config = dict(
    encoder_arch='pvt',
    model='image autoencoder',
    dataset='drawn small creatures on textured ground',
    train_examples=50862,
    image_size=32,
    crop_scale_min=1,
    horizontal_flip=True,
    translate=0.12,
    bottleneck='plain',
    downsampling_factor=4,
    encoder_norm='rmsnorm',
    encoder_norm_position='pre',
    encoder_activation='gelu',
    encoder_mlp_ratio=2,
    encoder_head_dim=64,
    encoder_fused_qkv=False,
    encoder_qk_norm=False,
    encoder_parallel_block=False,
    encoder_inner_norm=False,
    encoder_patch_size=[2, 2],
    encoder_depths=[6, 6],
    encoder_widths=[48, 96],
    loss='mse',
    latent_channels=16,
    decoder_norm='batchnorm',
    decoder_activation='leaky_relu',
    decoder_widths=[64, 128, 192],
    decoder_blocks_per_level=1,
    decoder_block='sep',
    decoder_attention=False,
    decoder_upsampling='nearest_conv',
    init='trunc_normal_002',
    residual_init='none',
    optimizer='soap',
    beta2=0.95,
    learning_rate=0.0021,
    beta1=0.95,
    shampoo_beta=0.95,
    eps=1e-08,
    precondition_frequency=50,
    max_precond_dim=1024,
    one_sided=False,
    adamw_lr_other_params=0.001,
    max_grad_norm=3.0,
    ema_decay=0.99,
    max_steps=14800,
    batch_size=128,
    epochs=37.2,
    lr_schedule='constant',
    warmup_steps=1480,
    weight_decay=0.09,
    adamw_weight_decay_other_params=0.01,
)
Rows from block 10 of the encoder, named by matrix and row number. Rows with one number belong to one attention dimension. Each number is 200 + 20 x the weight over its row's rms, rounded and kept within 0 to 999. All counts start at 0. After the name is the row's rms in percent of the matrix's.
# q: attention query (encoder.blocks.10.attn.q.weight, 64x96), inputs 0-95
# k: attention key (encoder.blocks.10.attn.k.weight, 64x96), inputs 0-95
q.14,095,171,227,180,208,195,202,206,219,185,222,180,231,211,217,207,204,220,178,213,206,233,183,218,227,178,239,203,210,216,193,231,188,181,202,207,206,216,202,201,207,224,202,174,189,183,201,159,207,181,177,216,212,220,195,202,216,188,159,199,210,243,164,167,190,219,209,230,164,194,197,236,211,212,181,215,161,218,224,227,163,184,211,215,201,187,215,199,188,153,212,170,188,206,207,200,200
k.14,103,174,189,172,182,241,206,219,194,234,200,214,253,220,209,175,221,206,203,183,230,173,193,221,222,173,226,215,196,221,180,206,187,212,201,170,245,236,204,212,183,219,210,229,194,199,221,176,175,179,178,193,199,225,162,163,212,208,204,194,228,218,208,199,183,214,164,217,207,186,187,220,191,212,219,193,223,208,229,198,183,198,232,190,203,194,179,200,203,191,203,189,166,186,201,177,219
q.15,079,216,201,170,194,223,172,162,194,195,209,252,206,236,204,192,206,233,196,217,187,209,197,209,208,207,223,217,229,233,183,156,233,220,240,203,200,201,212,205,200,180,169,218,200,204,213,182,184,217,215,174,212,203,186,191,202,214,185,171,187,224,218,190,184,198,203,197,204,211,204,179,195,188,190,220,154,178,204,197,216,238,237,224,183,205,152,193,205,220,199,198,203,226,231,165,195
k.15,080,192,163,204,194,187,219,228,194,166,191,200,208,181,180,209,209,212,195,192,157,191,195,215,231,224,225,185,204,213,192,248,166,194,186,223,190,218,198,208,207,201,187,177,204,198,187,199,201,181,200,188,187,186,190,190,157,192,217,199,236,153,233,227,185,195,212,211,232,177,184,207,192,213,203,193,235,189,202,194,165,232,206,178,235,174,222,220,190,221,209,228,186,227,188,159,220
q.16,087,227,213,208,188,191,178,175,216,216,193,225,180,244,200,210,183,208,205,237,172,176,193,240,200,180,187,182,205,217,206,166,230,192,187,171,214,182,246,212,181,212,202,231,206,251,227,229,195,218,181,199,196,191,200,187,202,202,170,178,226,215,200,230,172,227,219,195,213,231,207,181,212,189,197,213,214,207,203,182,232,190,232,234,222,197,185,198,219,176,189,194,205,227,210,201,184
k.16,084,184,187,222,207,178,226,208,208,187,207,172,175,211,218,198,211,233,192,229,206,212,199,198,202,198,204,141,182,198,186,220,157,184,159,211,187,183,179,208,183,224,231,211,160,202,220,221,196,182,162,219,205,186,197,223,189,205,188,200,225,219,199,226,207,203,218,199,178,218,172,189,204,204,201,166,214,151,180,215,194,195,207,186,210,184,196,221,166,198,237,211,164,211,200,170,221
q.17,106,221,172,172,205,213,220,193,186,223,183,213,205,156,204,183,215,156,204,214,192,157,221,177,162,215,171,195,194,201,197,178,228,224,200,197,193,205,200,179,187,195,203,196,190,204,181,214,196,241,215,201,196,154,220,220,192,238,236,171,162,187,218,221,210,189,175,176,212,216,172,175,186,192,210,182,228,201,187,198,230,193,184,173,204,180,186,177,181,216,181,231,199,206,182,205,210
k.17,105,220,206,216,181,162,199,174,207,163,193,176,157,158,198,198,200,169,198,206,177,200,219,164,177,227,183,201,207,193,212,203,215,202,194,234,167,179,211,179,204,208,213,158,227,185,163,240,211,224,216,203,194,166,216,219,198,199,205,198,179,185,177,205,202,209,216,183,180,202,209,214,179,187,189,216,181,220,188,220,223,161,173,180,171,199,221,194,187,173,216,211,231,220,203,217,187
q.18,084,173,183,229,218,180,189,245,198,177,202,180,181,210,210,177,188,219,215,208,193,193,172,246,208,202,161,183,182,186,222,196,167,149,203,192,203,197,217,194,215,215,183,214,181,212,202,238,208,179,213,240,202,210,205,168,252,173,202,205,243,191,201,206,194,216,201,188,216,202,226,198,199,194,248,184,224,209,186,199,202,176,209,209,230,206,191,219,211,183,189,177,228,217,198,195,213
k.18,088,197,214,219,167,190,197,208,235,215,223,186,192,202,214,193,188,205,207,243,214,227,202,208,191,166,191,179,180,173,189,194,188,180,237,194,169,167,204,195,175,215,229,216,184,213,234,206,192,202,211,215,201,231,204,200,234,202,166,197,179,248,165,198,201,199,199,204,150,233,181,186,228,182,205,182,190,164,171,187,228,208,196,204,199,192,173,207,226,199,221,198,174,183,200,197,172
q.19,119,233,186,225,227,215,164,200,207,184,192,195,190,223,216,185,184,192,210,218,199,191,192,207,184,187,165,184,205,203,230,178,206,195,197,185,223,190,257,187,184,186,237,196,221,205,206,237,207,198,208,179,230,176,206,174,228,202,195,195,240,181,219,225,198,213,194,191,227,224,261,183,206,184,208,189,213,204,191,180,219,199,217,209,219,201,204,216,234,188,193,203,205,231,238,165,172
k.19,125,189,195,235,200,180,225,198,219,173,226,151,179,232,224,217,205,229,177,218,164,214,215,188,199,195,197,149,176,185,202,212,173,188,209,214,170,180,178,202,153,222,234,193,194,210,202,214,207,200,194,203,208,209,192,238,212,192,171,205,215,222,199,197,244,206,197,206,190,234,177,201,187,199,190,203,213,170,138,219,213,187,202,197,186,183,203,209,189,204,223,213,200,203,220,206,199
q.20,078,215,158,155,179,235,193,218,201,170,211,207,189,245,226,230,235,224,207,197,204,168,203,214,244,187,219,222,212,171,200,179,210,194,243,186,189,219,179,206,175,196,194,213,183,182,198,185,194,207,198,201,197,197,206,233,213,169,169,195,177,229,198,218,172,219,196,200,185,225,179,231,198,206,224,203,196,201,185,244,207,206,200,195,196,204,185,230,175,201,202,170,210,187,212,181,217
k.20,076,178,203,192,196,213,184,255,179,202,229,182,198,187,214,221,200,195,195,178,204,194,212,195,214,175,216,220,190,204,180,195,214,149,184,209,186,247,210,178,181,210,210,193,212,202,212,206,207,203,188,200,163,168,183,205,183,211,184,181,204,188,170,168,185,171,221,205,213,180,213,211,216,204,186,174,164,213,221,183,221,213,220,236,213,163,207,179,217,216,222,237,171,186,191,154,220
q.21,079,162,179,219,157,182,181,206,186,176,204,207,170,204,212,175,180,203,206,181,210,210,183,220,183,214,206,230,219,216,183,192,181,178,189,242,186,199,176,224,216,218,204,199,165,198,210,213,179,196,225,202,171,202,179,183,192,209,199,239,173,209,167,209,183,219,234,196,221,166,189,217,186,212,211,210,161,188,212,207,185,196,180,170,162,227,230,186,173,220,169,176,212,181,218,194,207
k.21,078,229,202,193,231,220,166,221,201,203,190,225,218,151,180,206,207,185,232,222,244,180,241,207,184,201,195,208,218,201,168,164,219,209,219,202,202,186,224,199,229,186,187,215,204,206,186,169,195,217,240,167,206,198,194,197,207,214,220,244,199,187,226,186,173,196,195,199,227,210,204,214,223,188,212,190,217,160,230,175,209,218,190,189,203,188,200,189,220,200,161,214,221,223,181,212,212
q.22,093,205,225,179,201,208,194,184,234,231,221,192,193,235,176,213,219,228,191,216,213,243,201,198,219,190,240,189,219,217,161,214,180,188,212,192,181,182,175,221,193,220,232,204,227,213,212,161,189,209,195,201,222,241,167,203,177,199,193,236,210,230,174,214,195,216,225,219,202,220,175,215,207,212,166,207,198,193,210,217,193,233,183,202,189,207,225,210,183,195,216,162,165,181,190,214,197
k.22,102,171,188,186,219,229,187,213,194,211,205,197,240,236,192,178,204,217,202,165,234,200,188,233,226,189,192,216,212,238,202,196,189,202,177,180,207,211,208,212,222,202,172,234,190,206,225,170,197,169,185,209,213,210,154,189,184,214,206,200,242,179,201,182,167,206,213,203,208,182,214,205,213,218,221,208,226,242,230,196,179,206,228,233,202,233,213,205,191,212,193,169,197,205,173,201,234
q.23,087,211,153,204,224,186,208,223,167,185,186,198,180,189,213,182,197,165,202,172,205,148,196,232,195,204,180,179,197,192,210,201,204,183,178,184,204,208,196,177,197,209,222,220,163,204,200,246,188,189,189,199,190,174,226,220,222,205,188,219,204,175,213,234,173,215,187,180,232,208,216,196,195,205,260,187,230,186,200,184,205,159,198,187,215,217,197,213,184,199,179,204,209,232,202,193,237
k.23,097,215,216,229,209,181,177,196,222,196,217,186,147,183,192,192,183,186,204,242,228,220,230,204,171,195,199,188,194,179,164,203,220,176,199,214,169,178,206,187,184,216,229,192,198,204,204,229,203,227,198,168,207,208,201,243,214,220,163,210,173,221,170,215,202,195,215,197,200,237,185,184,224,175,187,198,166,175,190,196,238,187,175,199,191,174,181,188,222,175,230,201,206,190,198,206,184
q.24,074,225,190,207,203,215,211,167,198,195,190,221,236,229,214,164,229,218,212,203,176,213,197,184,199,214,224,208,228,240,203,190,174,196,193,207,156,190,177,186,216,229,172,185,220,181,195,175,183,162,210,176,213,212,198,213,167,236,192,228,188,201,212,149,213,209,214,202,195,197,191,218,218,177,198,210,208,143,211,219,184,198,184,183,201,226,204,186,218,216,210,214,191,227,224,187,219
k.24,068,203,186,171,225,206,164,201,198,239,209,236,241,188,175,158,186,195,203,213,149,196,184,219,233,233,183,216,205,213,177,209,212,198,171,214,174,207,221,223,211,185,156,170,199,202,204,193,218,225,186,200,186,232,190,192,183,183,224,202,223,199,208,234,179,201,190,208,246,214,207,212,160,208,180,221,214,217,212,183,197,210,200,217,213,210,193,192,208,183,223,206,218,232,202,197,209
q.25,086,247,179,199,238,246,182,223,190,196,209,199,190,206,235,177,214,195,192,208,194,165,213,201,192,201,204,176,210,207,225,198,214,216,210,179,196,208,234,169,166,223,236,206,196,180,209,211,196,193,195,164,230,157,191,214,224,205,174,176,204,194,218,199,204,223,181,188,219,235,236,198,223,189,224,202,230,199,199,188,224,197,226,209,236,192,192,218,226,173,214,197,165,212,205,191,208
k.25,098,187,221,237,193,191,209,204,207,191,233,162,169,205,209,180,204,208,172,216,161,206,208,214,198,221,208,165,184,189,170,223,201,174,206,223,175,193,179,189,157,232,212,186,196,195,221,216,210,213,176,189,189,191,178,224,191,188,163,196,198,218,169,190,216,207,215,187,186,209,207,195,196,195,176,221,178,209,151,250,240,172,191,197,184,192,200,194,189,184,250,192,188,188,197,190,218
q.26,103,240,172,216,168,230,154,218,204,209,175,226,183,231,203,226,216,220,238,204,191,189,205,198,219,162,194,199,205,189,186,173,207,182,189,146,217,196,204,217,207,209,228,214,212,191,203,216,187,197,177,201,199,214,191,217,212,185,189,178,223,172,205,233,184,244,231,214,205,238,217,186,207,193,212,196,214,228,196,222,197,184,194,231,226,204,171,219,227,203,195,182,187,219,222,193,212
k.26,094,197,224,207,202,185,212,222,165,182,214,145,194,236,195,216,209,223,186,206,210,220,183,212,224,169,228,169,192,226,211,201,208,162,191,212,184,228,195,209,160,185,196,216,158,223,230,182,211,199,178,222,180,204,199,219,199,191,189,205,211,226,176,200,221,189,234,213,183,246,193,191,204,223,186,220,171,172,209,194,198,195,231,245,197,193,213,197,222,200,209,222,186,214,209,193,220
q.27,089,195,197,210,171,199,165,243,204,189,207,204,182,194,199,183,162,207,187,191,227,224,208,194,250,219,226,215,217,174,196,224,168,166,187,194,217,217,216,210,204,227,190,189,215,160,191,215,203,181,181,190,192,238,174,181,213,188,175,204,205,161,209,145,195,218,202,191,211,186,216,238,206,231,214,224,186,208,210,194,190,194,207,221,219,200,208,229,223,167,212,196,185,172,188,191,187
k.27,085,205,228,192,194,241,206,212,201,214,213,205,238,229,183,196,206,203,212,188,212,191,183,231,249,208,257,200,220,179,197,197,224,183,216,190,218,203,186,202,192,210,173,221,157,210,218,160,199,205,189,206,207,206,208,211,208,181,178,230,148,217,211,154,178,180,199,181,189,169,206,184,213,213,217,237,165,179,212,197,221,198,193,201,213,208,193,200,224,199,183,200,162,184,208,199,207
q.28,086,220,218,196,221,194,197,162,222,196,210,212,148,225,211,228,189,219,178,190,217,196,225,193,239,192,216,179,220,220,211,194,235,227,215,180,189,240,172,197,167,206,219,216,177,210,227,200,183,197,176,182,208,194,194,215,191,169,172,235,180,227,214,180,218,198,225,211,234,173,193,223,224,211,209,193,172,162,188,184,199,200,189,207,215,203,195,226,205,181,205,179,175,216,176,215,217
k.28,082,195,204,198,207,207,175,215,234,226,222,202,152,164,196,214,160,213,213,190,217,183,194,229,216,235,192,185,201,177,193,228,206,169,193,190,218,203,209,222,196,214,209,215,222,202,223,222,180,200,174,161,220,192,188,222,175,184,189,228,206,156,190,192,186,171,201,192,226,188,191,190,242,240,220,172,181,212,178,204,200,199,205,223,224,172,216,207,198,210,206,187,206,157,183,195,224
q.29,104,213,218,174,206,232,211,142,228,187,208,190,213,241,234,188,208,189,170,205,223,181,221,203,227,192,192,210,213,196,230,188,207,226,252,222,189,173,213,187,165,197,226,173,228,234,193,189,196,204,210,177,217,184,191,197,178,190,182,216,175,204,192,215,176,187,178,161,203,203,219,217,217,221,176,214,209,197,201,204,217,214,217,204,178,180,249,195,194,197,200,204,187,193,205,211,167
k.29,101,147,168,194,246,209,205,204,208,209,212,191,212,218,242,200,191,206,196,180,209,200,215,177,202,218,186,219,182,191,170,201,188,205,174,198,209,167,195,208,195,224,226,186,238,175,182,211,213,187,180,178,209,156,165,211,174,207,212,175,225,203,193,193,195,175,181,185,208,164,224,212,180,220,204,175,230,226,179,219,204,213,213,187,203,181,235,201,156,224,209,199,173,198,206,195,225
q.30,078,188,203,206,224,204,217,217,194,175,203,164,220,219,223,204,200,210,197,216,182,227,163,204,186,189,202,202,185,198,203,219,170,197,196,184,197,187,230,192,197,204,226,190,195,178,199,136,217,179,176,216,211,202,211,217,222,172,172,187,201,236,157,215,205,212,224,236,162,204,192,210,204,186,168,199,186,223,221,238,187,199,170,189,223,199,230,199,197,165,208,161,176,201,214,177,184
k.30,075,176,209,175,174,215,196,199,181,203,213,220,227,229,232,165,211,210,187,171,190,171,212,202,200,154,204,205,191,209,179,177,190,218,218,167,212,241,208,212,157,192,208,216,205,211,237,169,190,198,175,215,182,232,164,186,227,192,194,185,226,225,191,180,217,220,182,226,193,212,194,235,186,187,191,170,216,210,217,188,186,178,233,204,169,203,165,193,181,178,194,206,204,193,191,196,211
q.31,116,215,194,164,174,196,197,194,181,217,210,203,169,184,205,212,209,194,182,192,184,140,207,200,220,212,221,195,196,189,211,195,253,211,224,198,189,236,194,204,178,196,191,244,177,220,208,218,187,236,194,195,175,183,217,217,203,219,185,201,187,253,202,226,193,181,173,192,203,196,169,218,183,211,221,187,171,195,166,191,242,169,199,214,170,192,193,193,186,199,224,195,221,213,173,214,215
k.31,109,213,188,201,216,200,196,200,208,210,197,197,150,148,208,204,183,177,200,197,223,191,203,193,203,201,203,202,219,198,215,232,193,185,167,211,199,202,212,167,222,210,235,187,191,181,167,232,203,206,202,189,207,150,214,199,189,200,211,197,204,163,190,208,207,203,222,183,205,162,184,208,247,171,204,155,176,211,209,212,212,206,176,186,215,172,210,181,196,173,233,203,182,184,156,158,207
q.32,097,179,232,215,195,161,155,195,223,211,193,223,193,194,191,195,218,226,213,216,202,205,200,191,192,189,210,196,197,248,174,186,226,199,199,221,174,217,180,233,226,192,171,204,176,224,201,204,181,233,234,221,205,222,173,156,215,222,208,206,242,231,194,185,235,213,218,223,208,186,221,201,205,197,207,197,175,196,193,200,197,193,203,216,173,192,202,187,207,208,166,193,232,220,206,227,244
k.32,090,203,178,213,202,201,201,201,200,224,171,203,189,158,164,212,218,228,209,236,218,192,191,215,227,196,179,182,202,228,232,201,169,204,220,227,179,191,213,192,239,200,216,200,175,213,186,197,186,191,250,207,226,210,199,144,187,186,207,227,246,185,211,236,190,214,177,205,193,220,203,200,204,222,232,227,236,197,198,197,186,229,188,193,202,198,224,205,240,209,179,188,209,206,194,198,192
q.33,103,172,234,211,195,198,187,193,199,192,199,200,217,245,224,170,185,221,181,197,196,219,178,221,205,189,184,189,206,220,220,199,178,192,195,199,206,196,225,193,209,218,181,194,200,212,221,229,189,162,201,187,204,216,170,152,201,195,168,205,242,206,194,173,201,201,199,196,189,188,253,201,220,216,192,223,188,195,228,168,172,196,266,241,210,215,204,189,239,194,215,217,200,210,214,198,186
k.33,100,177,173,200,213,213,234,209,202,242,199,203,225,240,204,179,221,222,185,239,190,215,187,224,205,212,203,170,186,184,171,222,158,202,207,191,225,173,188,218,188,204,208,216,200,211,211,178,186,187,205,189,200,231,205,199,190,190,203,208,229,237,209,234,203,211,167,198,183,211,199,183,197,220,194,179,234,164,186,210,184,238,193,173,228,201,189,228,178,225,208,176,157,180,219,187,206
q.34,096,180,228,216,223,177,233,198,216,190,231,174,241,224,192,216,184,188,197,185,206,234,169,235,201,183,219,216,205,210,207,236,180,220,194,236,223,181,210,210,194,177,177,190,204,221,207,163,224,164,182,189,190,212,204,190,194,172,190,203,208,222,182,191,210,193,203,223,171,188,208,197,212,196,145,212,203,194,227,206,176,229,237,183,202,210,237,176,182,200,213,206,210,200,227,196,179
k.34,095,173,191,178,217,206,212,205,194,211,188,240,224,240,214,193,215,218,191,186,187,185,202,197,170,176,194,205,174,212,174,176,202,235,192,173,232,215,194,206,211,204,200,211,204,187,221,188,179,159,183,194,187,235,176,189,207,208,193,176,220,212,232,209,221,221,157,229,223,188,207,196,167,204,200,173,242,207,209,204,182,223,233,183,221,211,150,208,168,219,181,196,189,187,223,206,189
q.35,098,177,197,171,238,234,211,184,195,195,203,167,214,218,233,211,228,242,180,205,214,216,200,182,200,181,201,176,196,198,215,187,203,205,264,182,188,218,194,188,209,202,234,200,182,197,199,140,185,187,204,219,240,203,176,206,232,177,179,210,189,236,185,220,205,192,197,202,192,215,203,204,191,221,207,200,159,204,203,219,171,213,204,210,191,200,179,218,194,186,223,168,172,215,223,184,215
k.35,093,162,182,202,178,210,196,225,199,198,206,172,198,199,214,197,184,205,198,155,205,212,210,210,208,180,192,209,206,209,186,234,182,187,230,186,202,223,219,214,161,187,215,214,260,219,210,181,204,181,210,179,207,211,152,181,196,187,208,177,242,179,170,206,199,209,212,214,204,192,194,240,223,217,211,182,226,256,189,199,178,208,219,214,193,181,223,208,216,206,216,181,179,178,184,175,223
q.36,126,230,192,180,212,234,190,208,188,205,182,243,190,197,220,189,227,215,200,235,184,182,221,183,203,216,211,195,203,203,183,172,219,209,230,151,170,210,201,187,194,211,189,222,187,177,198,173,192,248,186,215,205,181,208,236,206,192,204,151,194,188,222,207,194,210,217,199,230,225,195,198,211,175,223,207,192,201,189,216,237,206,172,234,215,182,168,219,218,184,192,171,177,216,178,210,230
k.36,124,193,231,222,158,175,198,203,181,187,211,182,169,152,208,184,190,220,209,203,192,196,185,209,260,226,233,195,204,192,197,229,190,174,196,221,156,202,204,199,186,205,210,174,191,196,222,227,214,224,183,205,174,174,196,211,169,167,194,193,202,176,163,203,178,177,255,198,186,205,205,199,211,202,200,229,176,214,218,203,217,182,189,219,192,186,223,188,207,184,221,208,206,208,172,182,210
q.37,118,232,201,217,183,210,172,205,216,225,192,242,205,191,188,223,211,208,246,182,205,212,245,163,237,213,236,217,219,185,187,193,200,200,197,204,207,211,149,235,217,179,185,191,207,196,178,195,194,189,196,189,181,236,180,203,184,197,228,210,188,157,239,167,230,190,215,195,222,187,193,206,219,193,216,217,199,175,196,211,187,215,180,201,192,210,178,209,214,222,193,228,207,200,187,229,229
k.37,129,214,217,187,227,199,182,201,183,203,194,211,204,184,168,221,170,198,213,193,189,209,153,199,225,215,217,210,214,201,237,202,243,186,183,213,200,218,209,202,236,172,164,178,160,193,209,195,213,207,178,213,198,197,209,189,178,171,212,211,172,181,212,207,197,172,220,194,220,181,232,165,198,233,211,244,169,218,212,187,197,218,193,233,225,219,216,202,247,220,176,206,214,194,211,217,188
q.38,085,215,200,170,249,222,221,187,208,229,177,201,238,185,212,208,193,154,211,199,200,178,255,188,189,207,183,199,197,195,216,183,233,224,210,192,226,207,194,195,178,169,220,191,151,212,181,188,206,213,179,211,183,170,196,218,210,188,216,184,166,181,214,228,197,178,172,166,189,206,194,190,209,201,198,210,203,213,223,209,206,178,216,191,204,177,186,205,176,203,202,255,197,216,182,225,214
k.38,078,183,204,214,203,166,190,184,204,154,195,171,167,167,217,172,201,175,176,193,225,199,200,165,155,210,206,184,203,185,191,223,221,205,187,214,187,197,216,192,185,204,230,149,218,176,187,241,211,204,165,176,178,184,175,209,186,189,196,185,169,203,168,223,223,196,199,185,193,180,218,202,182,222,207,210,197,244,220,213,199,188,183,169,197,190,213,212,195,191,204,206,177,181,203,236,183
q.39,131,202,196,202,180,183,192,220,204,209,183,211,205,192,207,172,184,144,201,193,198,161,198,205,180,201,143,195,189,200,207,210,214,207,162,188,217,199,247,182,182,205,213,195,225,212,197,263,209,204,207,189,179,169,218,183,208,216,205,174,218,184,212,215,207,198,179,188,187,190,229,181,206,193,199,194,240,217,212,184,215,175,211,191,224,171,224,176,214,208,181,249,219,218,180,192,182
k.39,134,205,180,204,212,182,239,182,199,197,203,181,172,217,215,191,240,193,173,235,188,197,209,172,176,209,180,167,183,178,194,190,200,207,203,216,199,165,198,186,180,225,227,189,186,186,178,221,192,213,202,212,196,198,227,228,214,195,194,212,187,257,196,213,227,205,168,184,158,218,198,193,167,188,181,196,188,169,187,231,229,192,181,148,174,188,192,198,166,184,213,197,193,203,219,214,179
q.40,137,231,191,223,220,188,210,192,198,175,180,184,224,228,215,199,202,176,214,182,204,165,196,222,222,181,190,189,184,202,240,209,181,208,164,203,217,176,222,172,202,199,228,180,210,211,194,238,206,162,170,182,210,182,224,221,203,211,202,186,218,170,213,230,177,233,188,190,197,213,240,197,221,193,222,189,268,203,192,192,184,156,210,200,218,192,224,198,196,186,199,218,207,216,216,201,192
k.40,134,203,205,211,221,187,198,183,206,214,211,189,198,237,218,191,203,201,180,239,187,214,202,199,186,186,210,198,169,198,183,189,204,201,172,202,211,198,183,195,159,200,254,190,196,201,212,221,203,221,155,191,214,203,199,240,222,231,188,170,183,250,175,213,229,200,169,202,188,241,176,185,164,204,180,201,177,178,165,208,220,188,223,210,178,195,188,200,189,192,230,202,190,207,249,205,188
q.41,116,201,206,222,173,191,186,174,221,211,192,226,156,236,188,179,178,232,198,202,192,210,217,211,201,220,176,192,226,197,195,181,177,194,180,185,172,185,198,205,212,241,170,223,240,187,230,242,187,183,224,188,188,213,154,190,166,184,209,225,211,186,213,158,199,206,226,183,209,180,198,202,203,214,204,207,233,170,208,179,205,220,211,201,226,218,191,207,230,223,219,209,190,184,178,192,183
k.41,103,221,196,198,216,207,195,207,209,216,212,214,213,215,199,181,209,213,201,230,183,227,178,240,205,249,171,183,209,174,181,194,199,185,216,208,176,159,196,227,205,205,153,229,189,203,227,187,206,206,220,215,198,194,244,224,166,181,207,231,179,210,203,175,158,180,208,176,194,195,208,180,223,234,194,192,187,163,203,204,210,229,195,204,234,221,199,217,170,221,210,188,192,231,187,211,198
q.42,113,227,172,199,189,207,207,223,186,219,213,216,205,154,192,195,210,165,228,190,201,202,219,162,186,226,226,215,206,200,178,205,219,216,188,241,226,231,186,216,209,195,215,199,196,181,177,195,199,226,205,198,168,184,196,214,202,243,232,192,152,177,224,227,211,185,191,199,216,184,140,199,186,175,216,195,180,193,198,202,224,202,165,161,188,190,178,191,179,196,202,224,198,198,183,202,205
k.42,121,241,213,189,191,194,189,188,194,155,176,205,202,155,172,209,191,154,204,178,193,178,191,177,189,219,204,211,240,199,225,198,244,215,201,218,201,219,232,184,230,171,177,183,181,183,180,202,213,221,195,206,198,179,197,209,203,204,214,218,173,163,215,199,202,207,212,186,206,166,200,198,202,173,211,225,163,221,206,200,227,174,174,185,188,209,203,196,234,168,183,203,233,224,192,208,192
q.43,109,202,192,180,157,206,190,183,188,187,210,207,202,205,230,187,204,198,196,190,183,195,203,164,211,231,233,240,202,214,215,192,205,216,193,246,176,225,164,223,184,186,191,185,189,190,191,202,169,215,205,182,182,193,210,199,166,236,212,213,157,241,191,188,226,200,195,196,212,162,167,228,187,206,193,186,156,193,170,214,206,195,168,188,162,204,207,173,176,216,193,199,217,178,193,211,205
k.43,116,223,197,167,226,210,172,199,197,225,184,228,225,151,179,211,186,163,212,189,162,168,215,178,208,218,215,225,229,196,230,201,216,210,179,218,212,204,216,191,242,164,192,171,218,189,160,197,206,226,199,194,215,160,210,181,193,201,246,222,204,166,219,189,206,193,180,190,218,169,214,222,199,189,192,167,197,217,218,188,192,203,186,194,195,195,214,190,203,190,190,224,221,202,181,200,203
q.44,086,203,227,197,176,178,170,170,241,227,178,231,198,228,203,206,168,179,205,202,210,198,231,204,206,162,176,193,209,236,212,180,243,214,177,201,226,210,220,221,195,200,247,181,184,230,227,238,186,209,184,196,184,195,173,171,190,213,188,191,197,210,203,208,202,217,207,186,205,186,218,193,213,201,185,198,193,222,227,187,187,155,218,227,214,168,202,188,197,197,191,243,190,225,198,199,195
k.44,085,190,157,197,224,185,235,198,208,189,185,154,198,191,196,218,233,204,181,230,247,177,200,191,182,219,203,156,197,203,209,226,194,188,183,215,230,189,202,216,177,201,227,204,185,194,187,209,188,180,187,179,217,189,201,215,192,203,213,236,213,216,207,222,213,196,156,186,190,203,191,194,173,252,223,189,212,184,186,223,174,208,208,162,197,183,235,234,180,202,206,185,180,201,225,204,221
q.45,091,187,248,228,224,172,200,187,206,215,205,188,190,222,188,197,143,194,201,200,192,237,184,234,186,219,196,178,209,225,196,215,184,196,149,203,223,187,219,224,203,201,211,207,194,242,218,221,212,185,182,198,196,213,177,168,183,200,202,227,228,206,190,215,214,196,243,212,231,177,206,178,210,203,178,225,195,179,222,162,177,222,226,200,217,217,212,185,211,179,191,216,199,212,194,224,180
k.45,097,198,181,204,229,207,206,185,211,204,187,235,204,229,197,177,202,228,207,215,201,217,197,211,176,194,189,155,191,170,194,204,178,235,197,182,223,171,202,232,226,196,207,231,189,204,229,188,186,178,160,197,229,242,179,212,189,200,210,226,215,216,234,221,207,209,185,209,195,211,185,167,209,210,217,171,241,163,189,199,177,208,185,176,219,224,171,229,173,206,190,177,203,190,201,232,193
q.46,098,216,175,209,234,226,189,230,177,182,201,181,214,215,226,209,189,177,206,197,187,202,183,209,197,191,180,191,203,166,219,211,177,168,181,158,228,188,220,194,178,175,248,182,203,182,196,199,215,168,171,183,211,193,226,209,225,167,190,201,234,170,193,214,196,222,201,201,214,231,261,189,197,202,182,178,217,221,210,221,191,194,202,212,216,222,221,217,201,205,188,186,196,219,235,172,198
k.46,098,181,220,216,203,197,196,197,203,192,228,170,197,265,223,206,190,209,188,206,201,224,226,190,193,162,226,185,168,207,191,191,214,186,197,189,174,195,181,207,147,213,211,193,181,206,227,198,202,195,175,185,172,231,180,230,220,183,175,197,198,246,184,181,248,199,206,224,206,236,209,197,190,195,164,193,207,195,186,205,199,177,214,220,179,201,172,193,200,200,218,227,206,175,210,231,183
q.47,109,197,247,196,205,210,182,149,210,217,193,212,206,233,202,206,209,225,192,213,181,244,225,170,188,206,234,186,206,235,180,180,208,218,190,222,171,205,153,237,198,194,202,197,184,224,215,187,170,224,194,197,207,211,176,187,161,213,209,231,204,229,183,210,223,191,229,203,232,183,190,198,200,207,176,208,165,184,200,184,181,221,200,224,173,223,190,193,202,208,209,202,193,195,197,240,211
k.47,116,195,182,196,223,205,176,195,195,228,170,216,215,187,185,194,195,210,210,185,217,200,187,207,207,219,194,188,224,210,228,217,175,225,174,208,198,185,209,223,251,154,190,206,206,205,187,195,206,189,191,195,223,195,181,181,155,202,247,220,250,162,208,233,191,196,196,203,222,195,223,199,218,224,208,186,239,225,213,187,156,220,190,207,221,219,232,223,200,208,190,183,215,198,173,220,216